python train.py --model="image classifier" --dataset="simulated telescope pictures of galaxies" --train_examples=48750 --image_size=32 --crop_scale_min=0.8 --horizontal_flip=false --translate=0.12 --color_jitter=0.2 --targets=["kind"] --num_classes=11 --arch="vgg" --norm="batchnorm" --activation="silu" --depths=[3, 6, 6] --kernel_size=3 --stem="deep" --widths=[96, 192, 384] --downsampling="avg" --loss="binary_cross_entropy" --init="small_normal" --optimizer="soap" --beta2=0.95 --lr=0.0036 --beta1=0.9 --shampoo_beta=0.95 --eps=1e-08 --precondition_frequency=16 --max_precond_dim=1536 --merge_dims=false --one_sided=false --adamw_lr_other_params=0.0012 --ema_decay=0.999 --steps=9100 --batch_size=512 --epochs=95.6 --lr_schedule="cosine" --final_lr_fraction=0.05 --warmup_steps=180 --weight_decay=0.06 --adamw_weight_decay_other_params=0
Rows from block 8 of a small image classifier, named by matrix and row number. Each number is 128 + 32 x the weight over its row's rms, rounded and kept within 0 to 255. All counts start at 0. After the name is the row's rms in percent of the matrix's.
After each channel's rows are labels from the 100 images, of 14848, where the channel reaches its highest value: "top examples" is what is common among them. Only what is clearly more common there than usual is listed. The data: simulated telescope pictures of galaxies. In brackets: how many of the 100.
# conv: 3x3 conv (model.blocks.8.conv.weight, 192x192x3x3, each kernel summed), inputs 128-191

conv.125 105 [134 166 176 133 118  78 108 139  95 166 110 168 116 113 102 148  78 132  96 214  85 120 113  55 136 134 125 108 109 120  75  86 129 129 117 147  97 108 135 121 149 156 153 103 109 113 119 137 119 145 157  88 188 126 113 158  97 138 153 132  79 117 191 113]
top examples: star cluster (100)

conv.63 098 [155 127 116  85 141 143 127 121  92 135 157 129  92 133 156 121 116 139 120 119 104  92 134 126  78 123  90 163 127 122 156 166 167  89  78 138 105  76 128 171 136 140 201 114 131 187 203  99 127 116  76  97 166 143  99  69  81 147 115 133  69 105 122  90]
top examples: round elliptical (100)

conv.26 099 [122 136 148  79 120 113  99 206 127 126 106 130 141 105 143 115 118 134 138  59  73 120 159 107 108 123 117 123 110 152 152 107 165 130 102 135  90  56  96 117 146  93 136 148 116 133 123 161 116 135 111 114 132 129  93 234 115 117  26  99 137 124 135 132]
top examples: round elliptical (100)

conv.107 089 [ 84 134  70 207 106 144 147 132 122 114  59 129 153 116 124  93 101 128 155 126 145 103  90  89 103 198 152 123 164 166 131 141 152 104  65 129 168 130 115 104 128 111 117  70 117 171  61 143  80 152 153 114 155  99 160 130 170  68  81  97 129 158 130 124]
top examples: barred spiral (100); tilted (64); winding: anticlockwise outward (60); winding: clockwise outward (40)

conv.65 090 [143 117 216 128 111  96  67  92 127 156 148  95 130 162 146 123 135  97 119 153 120 115 159 157 108 140 151  93 123 124 110 130 136 139 111  60  88 136 135 175  81  85 140 115 161  14 141 151 156 103 120  62 139  98 123 148 127 155 149 124 131 119  84 133]
top examples: irregular (100)

conv.18 092 [139 120 100 125  78 116 118 179 147 137 119  96 163 173 104 134 108 132 178 123  88 103 162 141 152 143 124 160 139 153 176 119 186 137 102 177 137  90  90  68 115 107 126 112 115 127 120  88 127  92 145  99 124 112 135 134 124 128  78  55 104 102  97 131]
top examples: round elliptical (100)

conv.136 090 [ 94 108 159 101 136 155 132 130 136 105 105 127 144 127 104 101 112 200 113 111  96 199 147 125  89 108 234 129 120 110 101 173 168 121 152 168 103 111 187 139 116 130 194 129 148 157  98 135 174 162 125 182 188 141  69  93 119 142  88 149 101 118 172 115]
top examples: two-armed spiral (100); winding: clockwise outward (69); winding: anticlockwise outward (31)

conv.134 096 [177 151 132 134 125 109 163 123 115 139 103 101 116 167 174 124 146 171 116  77 102  87 132 134 112 149  88 161 119  93 201 133  61 121  87  90 144 110 133 176 124 107 150 111 133 140 138 143  53 118 118 155 151 110 119 115 133 158 133 119 158  92  76  61]
top examples: round elliptical (100)

conv.35 101 [102 122 138 134 116  73 136 104 128 153 127 174 174 137 114 159  96  89  93 166 122  86 186  97 145 123  97  95 109 137 105  74  59 135 165 134 130  91  91 131 102 157 137  60 121 111 127 148 118 100 126  88 113 110 146 156 105 111 132 133 131 123 160 100]
top examples: star cluster (100)

conv.150 104 [ 76  88 167 133 119 136 123 159 135 144 154 139 120 127 147 102 115 105 110 101  92 150 122 120 165 104 110 138 112 155 128 125 199 119 156 148 129 144  88  96 146 118 112 114 130  67 132  89 174 129 132 109 125 129 110 151 104 101  96 155 151 140 101 137]
top examples: round elliptical (100)

conv.133 100 [133 124 178 125 110 130 105 135  82 151 113 134 120 142 123 184 144 184  86 125  93 145 163 122  94  88 158 173 176 120 102 110 131 106 157 157  88  91 133 189  87 117 146 157 153 144 182 118 122  95 133 126 132  80 132 146 141 111  96 127  61 141 141 140]
top examples: two-armed spiral (100); winding: clockwise outward (74)

conv.110 111 [111 121  49 102 125  87  79 101  92  94 168 135 104 118 108  65 153  97 127 180  88 148 100 164 145 141 130 138 153  45  12 127 111 129 101 130 169 120 105  69 123 120 121 125  74  68 153 186 142 114 119 154 142  97 101 126 125  53 161 191 118 133 109 155]
top examples: many-armed spiral (100); winding: anticlockwise outward (68); winding: clockwise outward (32)

conv.162 103 [110 122 104 136 112 117 139  58 148   7 145  84 150 162 127 131 146 128 111 158 122 144  91 148 131 113 112 163  81 165  92 108 101 101 146 116 117 132 156 132 128 134 101  97 105 142 129 139 130 117 131 130 162 113 100  36  92 152 118  95 104 130 121 155]
top examples: round elliptical (100)

conv.140 107 [152 112 148 109 186 158 125 114 155 114 134 164  92 122 136 142 127  98  73 162 117 108  94 135 127 188 131 110 152 128  82 179 154 141 139 107 154  64 137 159  85 144 129 144 118 101 165  91 136 109 124 101 136 130 124 126 107 110  75 146  97  81  59 133]
top examples: merging pair (100)

conv.54 126 [ 96 154 194 124 153 101  96  87 112 122 144  82 154 102 143 126  73  81 152  90 106  84 168 132  76 137 106 104  93 133 150 123 102 120 138 125 112  94 127 107  79 166  92 132 148 127  80 128 157 167 152  75  90 133 139 150 144 114 177 148 111 150 197 129]
top examples: lensed arc (100)

conv.1 094 [194 149 107 132 137 139 112 103 108 110 136 120 152 115 136  93 129 144  88 135 149 112 140  63 119 132 158 123  92  45 138  88 127 137 160 141 235 131 138  64 123 103 161 210  85  85 160 163 145 132 140 210  76 139 106  95 165 147  97 124 196 115  58 131]
top examples: edge-on disc (100)

conv.17 138 [110 111 100 157  95  85 110 104 119 105 136  40 132 151 114 124 148 125 127  98 150 123 108 189 128 154 140 163  22 166 155 165 153 104 151  76 178 105 142 106 148 177 120 108  96 144 107 132 142 136 118 126 104  83 122  98 112 115 132 141 151 150 187 128]
top examples: lensed arc (100)

conv.21 095 [168 123 213  89 170 110 109 144 110 128 114 147 143 107 136 189 140 118  99 102 121  91 164 181 101 175 157 108 103 178 127 120  99 144 155 105 160 142 156 128 159  89 121 135 122  30 110 159 135  97 111 113 121 123  60 150 104 162 123 139 126 135  44  73]
top examples: irregular (100)

conv.81 098 [116 142  50 105 121  91  81 131 153  88  90 136 106 171 157  44  68 164 150 155 130 138 159 136 152 168 126 141 101  61 127 128 150 142 143 107 140 178 141 146  99  92 145 101 154  64  87 155 148  96  83  95 102 115 128 118 107  88 146 138 135 132  77 126]
top examples: merging pair (100)

conv.139 099 [ 76  83 113 110 120 139 132 146 200 114  95 116 111 133 127 129 171  92 121  78 176  93  15 101 228 187 133 167 169 130 131 204  93  94 144 100 110 110 146  92 104 138 140  69  45 143 133  98 135 144 132 126  93 126 148 131  76 124 101  93 138  98  97 168]
top examples: merging pair (100)

conv.20 088 [ 95 164 102 139  41 109 132 153 101  92 129 217 141 100 110 129  98 131 112 148  96 117 162  72  88  87 124  37 158 160  95 139 147 116 102 162 105 176  94 101 158 110 144 129 115  61 102 117 107 134 112 130 139 135 141 117 141 132  86  96 103 123 140 153]
top examples: star cluster (100)

conv.71 103 [166  85 122 111  81 159 142 105 239  65 153 124 130 121 158 151 133 157 122 118 115  89  18 113 169 155 141 151 186 149 103 198 105 121 118 102  97 132 188  98 145 201 112  95 139 128 106 144 129 129 127 137 136 155 120 112 124 121  99 156  95 130 109 152]
top examples: merging pair (100)

conv.188 096 [162  72  81 131 157 107  99 148 121  72 127 170  69  66 144 120 106 148 123 152 164 140 157 135 149 124 156 167 132 116 211 130 142 135 135 144 213  58 138 110 105  82 129 164  79 114 144 157 131 109 142 142 132 101 103  88 172 131 107 155 162 112 141 145]
top examples: edge-on disc (100)

conv.177 087 [110 112 174 140 155 106 117 127  62 121 120 168 132 126 119 141  49 172 144 200 119  78 152  94 144  85 118 102 142 123 126 149 165 131 135 151  82 132  69 106 141  91 135  91 136 115  80 133 135 135 138  87  89 128 140 124 111 121 141 160 137 115 122 152]
top examples: star cluster (100)

conv.57 085 [124  95 146  90 101 157  68  98 154 138 111  95 196  81 127 109 123 165 130  84 138 137 179 120  68  86 138 181 159 136  88 112 139 112  88  86 167 141 136 153  74 169 183 124 171 125  87  76 103 116 151 178 159  96 135 148  99  88 113 136 123 148 138  96]
top examples: two-armed spiral (100); winding: clockwise outward (74)

conv.108 085 [152 124 199  95 119 101 113 113 132 158 187 114 149 157 146 147 134 122 122  87 148 148 114 158 118 131 112 129 137 137 130 166 103 157 107 105  71 164 135 123 117  79 113 108 113   0 153 123 108 107 129  89  89  97 123 114  78 151 156 100 119 150 125 148]
top examples: irregular (100)

conv.169 090 [ 89 114  85  84 118  83 112 144 114 141 120 179 161 148 122 205 147 119 103 144 133 128 146 164 129 157  97  70 107 141 149 113 115 172 128 132 126 101 129  69 116  53 115 145 149  10 206 136 107  81 110 146  79 147 141 127 100 129 141  86 119 122  60 107]
top examples: irregular (100)

conv.43 084 [100 111  75 157 206 176 108 179 134 193 124 141 107 120 101 148 127 125 161 140 113  88 135 150 113 120 103 139 128 142 117 102  97  84 130  97 119 103 111 161 144 142 122 154 129 144  86  15 153  90 151 120  83 112 154  73 125 131 133 147 111  51 192 145]
top examples: many-armed spiral (100); winding: anticlockwise outward (62); winding: clockwise outward (38)

conv.92 107 [139 100 155 114  99 115  57 133 150  96  88 141 132  99 106 174 106 133  93 113  88 123 114 154 158 104 180  90 122 120 114 137 115 168 111 184 141 104  86  92 182 144 130 129 117  60 206 128 126 156 135 142 154  70 140 152 120 129 139 145 179 128  87 166]
top examples: irregular (100)

conv.98 096 [ 66 162  95 118  88 190 123 155 164 128  55 157  75 145 124 155 149 116 114 136  86 107  93 154 131 104 107 128 134 117  70  74 157  87  83  83  89  99  69 170 120 113 101  94  96 117 146  86  57 137 106  84 139 109 192  67 145 147 120 111 113 112 119  62]
top examples: star cluster (100)

conv.14 093 [105  97 136 125  96 106 138 128 114  97 205 134 112 127 165 152 157  66 125 103 107  63 141 136  84 123  88 132 107 107 113 161 145 120  91 119 123 122 105  95  78 122  77 166  70 186 119  92 146 101  89 155 100 170  98  89  91 130 106 116 116 113 177 114]
top examples: many-armed spiral (100); winding: anticlockwise outward (63); winding: clockwise outward (37)

conv.83 091 [ 97 101 106  91  98  96 154 138 138 113 116 102 104 107 130 179  75 110  82 141 124  62 156 155 156  99  75 111 144  92 167 117 105  99 144 115  63  61  99 108 197  56 134 156 143 103 133 142 134 111 112  87  74 142 141  60  76 144 136 127  93  79 156 144]
top examples: many-armed spiral (100); winding: anticlockwise outward (63); winding: clockwise outward (37)

conv.85 091 [109  95 139  94 149 116 153 149 130 151 151 145 108 131 181  30 125 157 147 122 103 147  91  86 109 137 130  92 175 103 119  52 112 160 120 133 135 164  91 121 129 101 161 142 133 117  89 132 131 113 163 134  99 136 130 133 195  34 104 107  95 139 110 130]
top examples: barred spiral (100); winding: anticlockwise outward (63); tilted (53); winding: clockwise outward (37)

conv.184 092 [128 105  86 107 182  88 119 143 161 170 195 153  95  82 156  84 146 106 141 131 103  61 122 111 142 137 140 125 134 116 135  85 136 115  80  96 118 129 105 118 186  95 164 122  99 147 165 165 138 115 131 133  76 128 133  51 125 174 149 119 154  91 169 148]
top examples: many-armed spiral (100); winding: anticlockwise outward (59); winding: clockwise outward (41)

conv.70 087 [119 131 103 112  77 112 139 130  88 105 173 218 164 124 144 101 131 124 145 185 134 163 166 107  70 105  92 107 160 114  62  83 175 160 118 120  79 104 126 124 131 115 138 146  94  69 100 117  91 113 140 186 130 121 161 118 100  73 126 137 110  98 174  98]
top examples: star cluster (100)

conv.87 103 [103 103 131 111 119 120  96 130 142 176 120 122  77 162 101 128 124 164 146  84  97 156 152 119 157 131 128 144 104 149  53 148 177 177 150 131 139  98 132  77 115  74 166 119 100 107 104 107 155  93  46 150 196 122  48 107 110 107  58 129 118 134 149 123]
top examples: two-armed spiral (100); winding: clockwise outward (61); winding: anticlockwise outward (39)

conv.25 100 [120 165 176  78  78 136 111 142 130 103  31 141 104 129 126 189 104  73 107 135 193 109  93 112 117 107  84 151  90 138 170 171 184  91 117 135 156  83 164 138  86 108  46 102 124  26 127 146 106 107 137 136  72 136 141 164 149  91 114 101 121 130 117 124]
top examples: irregular (100)